config.toml
tokenizer = "word"
text_encoder_width = 256
text_encoder_norm_position = "pre"
text_encoder_head_dim = 32
text_encoder_fused_qkv = false
text_encoder_layer_scale_init = 0.01
weight_standardization = true
weight_decay = 0.3
Rows from block 3 of the denoiser of a small text-conditioned image flow-matching model, named by matrix and row number. Rows with one number belong to one channel. Each number is 500 + 25 x the weight over its row's rms, rounded and kept within 0 to 999. All counts start at 0. Numbers have three digits each.
After each channel's rows are labels from the 100 images, of 14976 (inputs lightly noised), where the channel reaches its highest value: "strongest on" is what is common among them. Only what is clearly more common there than usual is listed. The data: simulated fluorescence microscopy of cells. In brackets: how many of the 100, against the usual share in percent.
# convs0: first 3x3 conv (model.enc.1.0.convs.0.weight, 128x128x3x3, standardized in use, each kernel summed), inputs 0-127
# convs1: second 3x3 conv (model.enc.1.0.convs.1.weight, 128x128x3x3, standardized in use, transposed, each kernel summed), outputs 0-127

convs0.23:481474520467513507478481492517494518489504503513472534464537509538519524493431515501541542458516531477501503504511482513476523526532486522494501511466517477484487489481532520517484497472453509467540521502442493523484473444476521522519468518476500489516477507497529496556499516495530456458505522532508493508492538529498553476532492495505526486495499478451507505541488506497467472555483
convs1.23:539486486539481496503494519502500518470504484516498485486509472515460489509537475492470505468450511545449502494511524463516497486495496485538501463492544521470466497432478490514491467485536490517467449502520513482541530550486477487473519459494526499435509500501468534497475491519492516525471499502485507506520519486482479588475515508506483522534470517500514491475524480508505525479482
strongest on: dim (100 vs 24.6); crowded (99 vs 24.9); cells: ten or more (99 vs 24.9); membrane rim (43 vs 12.8)

convs0.105:501504527451518516438499487525494512472493529515438517522530464492513494516441506510522508474505513478486502529531488518470525522509477538524501502426493468486489489504523496494493496441440492465515538507495507505478482485507519517481435533494503462508462534496510503527509497513528457487529510498510498520472520521450543492536537479511513515491510486486498503503538518529467487526520
convs1.105:493507470514508501474549489475476551416501506456488479483475476501495499490548469492492498499508478488514485527469526497532474494496484491487492450465520526511484509474460498492466482477542504540460459469524498479490503480509469460486505416487483511455493473499487496477497457494485495457507504486491481513505522488457474542478514484517504511513507446523548515487506500500522501491524
strongest on: dim (99 vs 24.6); crowded (70 vs 24.9); cells: ten or more (70 vs 24.9); fragmented nuclei (40 vs 12.4)

convs0.3:506515527463512519502494477531475510520452556504423493537480459480515496508447515495505521495517510476495519496519507519506542533528503524525510497459516491520505497521500482494478505430450490476540509507507511512456482489515514501465459541522515460515457561510493498550482509530504477496534497474511495499484499533466548507515534456494503526493507495512524514503527534495505491508510
convs1.3:487527511508518474440513543483508532447523503479491515508520481523516497540513477538515484490495482473516459523485493507505466499518484483448485518417464464463471464486507481474481464448483518507515505521507535509495521499503513486490463479476496541470509474508523511478533490502523481453471509490471457501483506460448501497530530509529522517506497465530488508510464529530477515499518
strongest on: dim (100 vs 24.6); few cells (60 vs 24.8); cells: one or two (60 vs 24.8); fragmented nuclei (38 vs 12.4)

convs0.4:515469490489505502450492531517520460480520495472496555498522518507499494529476539505534496478504504488456468526465473476497522494447500502490532535482470494494533505513521503482486501493480454481543543529488528518528500505507530545504463529490508514518507513510504480522526439482501445485491491456431464492490515502476513472512516513542523525527501490487507475467543499515444489488526
convs1.4:476488456487488470479515484504482460463492500483518454476498466498482516517461468486476509508478500482525511483508540528533516458497509482439494501529522541483496514462506488492491478486497498531453506451552502517534491499447488519468525460524492490481504469499468482498503467526497488516484507505497509482486502497464502528469506482469487500506488516457478501450527423426501480494486
strongest on: few cells (99 vs 24.8); cells: one or two (99 vs 24.8); ring around the nucleus (61 vs 12.3)

convs0.27:475466497473527520465527545537502459487474545467449506497507489456492482481519530475500499495505509464476454526526502499495487491472491514500538536473475514471548517548505479472496523478507472505503530505479490516485502467479549550507490481524493500498517519526531493495534526503509460464515492474483462528497521488439544473525510478553494508535496487515482477486513528519482482539522
convs1.27:515502515525524501501486507544523456545502523505536507495516531521515523535437498533523516510516498450549507522482496528540487499492509525447492539509517551497507543505555471503521525528476546515482486529492488517503473519504529536527508513526512524530487459519512480507536493505524474506499512509502507519467533515470544469508524501515529503497543566498486499491507507514513456538514
strongest on: few cells (99 vs 24.8); cells: one or two (99 vs 24.8); ring around the nucleus (56 vs 12.3); long thin cells (32 vs 13.1)

convs0.125:499513497470485497502547427471550497484533490489506507518500488505491492508510471522528496493487504492490478502512531488512503508505524499507494463509493527511543506475484496490522497503487498506475480477488525498501490510518502494493516511529466384480556482494518462525507506487481498497528500506499520538425524466450462448458481522548518491465525519512504532497479526493480529476513
convs1.125:498497459563498501535477451523486476543498456508514493479475551524494519512476500508480502552495495503532517483482507532486520498503530496518492491550473521525522516525455513497518509542545476532502516529491488492512488501494488524492499489507504469581541508489458513475511477524497530524504482475487513451446487519549479532510476517498474492485528533481485475473509464500518486509460
strongest on: few cells (84 vs 24.8); cells: one or two (84 vs 24.8); magenta stain (56 vs 19.5); ring around the nucleus (53 vs 12.3)

convs0.36:531490506457451462475547507504522495479539535488492541505499454517500506506497478535474474470474486523515504489477509476506496524499498477492490552456495485484493468503528506513583512489519466496530481515505517464478482520481548495508439542497466496477506567462524524492520475497509510507543479478468522527491488523478536529510498518515527510501485486504472449490505490525511510529496
convs1.36:513525536506481484494509507464531496461483525509517509511515499490507502508491519503516501524522533533498518500482477539541523540535476501523518522503511432522516471526507495458522514505456498512541552527488498516525533502539471503535474531495477503540481532487508501537478529510517536500498507510519515489492494549523524420471503476487470470475469448532471480517466521482471506468478
strongest on: few cells (95 vs 24.8); cells: one or two (95 vs 24.8); ring around the nucleus (48 vs 12.3)

convs0.53:503511464483488519490474510529517516519497501497504518543524498475558466518490472502488511503493477507434489527490507492506546529514525550503486471495488494512488502496477450466494529476524463495532528533531530457485485486512507497453468527499516489512494534513438494551493451526480516518544468442509524488512494472492513479496497506499485500487489491532525494457546446520529495530511
convs1.53:525512494502511489471483485525507547476456531434472507470510461490512510484530534477518525445495515535498502512534494525528478488503483503541525458454471504513466445475476531506494525503498449460505515488504474482475525478512494539538505458484505505502500499497480459496519510539476509494541522504497535519468504526524496522466494489502500478475489450507508509483488470496429464505504
strongest on: few cells (88 vs 24.8); cells: one or two (88 vs 24.8); membrane rim (49 vs 12.8)

convs0.90:516506527497510523491496480506504509480491491479469523509516505503509536518444519503534531487515532468500507502517488512481522503511496510481506511476523460505517492498534531511479502460443501472535495516470526534500479490523543553552492541494491492534517518489525497574523520489529449454512524522504452525487551509471506464497465505491523517498514450477508510516482503521442480550484
convs1.90:520491469533474498524494469499483466533519480499558462462494519493499485492509482505478433531467509501486495465490547513520521476449541493475501497522521504478506485473511472491486446484539498496469498542504508454504508518467512534471528503519479473493539517482477504446455456505467502537484517478497509482482475498528507530507509509516520528502496506491509495461546479522542555477495
strongest on: dim (97 vs 24.6); yellow stain (63 vs 20.2); out of focus (61 vs 20); membrane rim (45 vs 12.8)

convs0.61:482498498496509527484481525528518564481533486484500529489536491525556530491482499512543535480516503457492491464516464505447493458538450519505505501481550470456472482476532527530491511473467479515468504537494521497480520503514493506484479502486515530493487552484483488513512481500498493478462477500499458473510482525490525560515528522489502469486465479481476520522498458521482460533486
convs1.61:530491482487466474520488492459488507480520500500512489489481515504471478508522500509445478484517494513500513532481533491523471517478477474518554485513536496504489501461484465490457431503519510531479464453462511493503461517527513463509504508489503450483466477534476534498454471530478523519548494483511464541536528486482496535507503461501499521535504460504539497487545496502501541463507
strongest on: dim (74 vs 24.6); crowded (62 vs 24.9); cells: ten or more (62 vs 24.9); membrane rim (51 vs 12.8)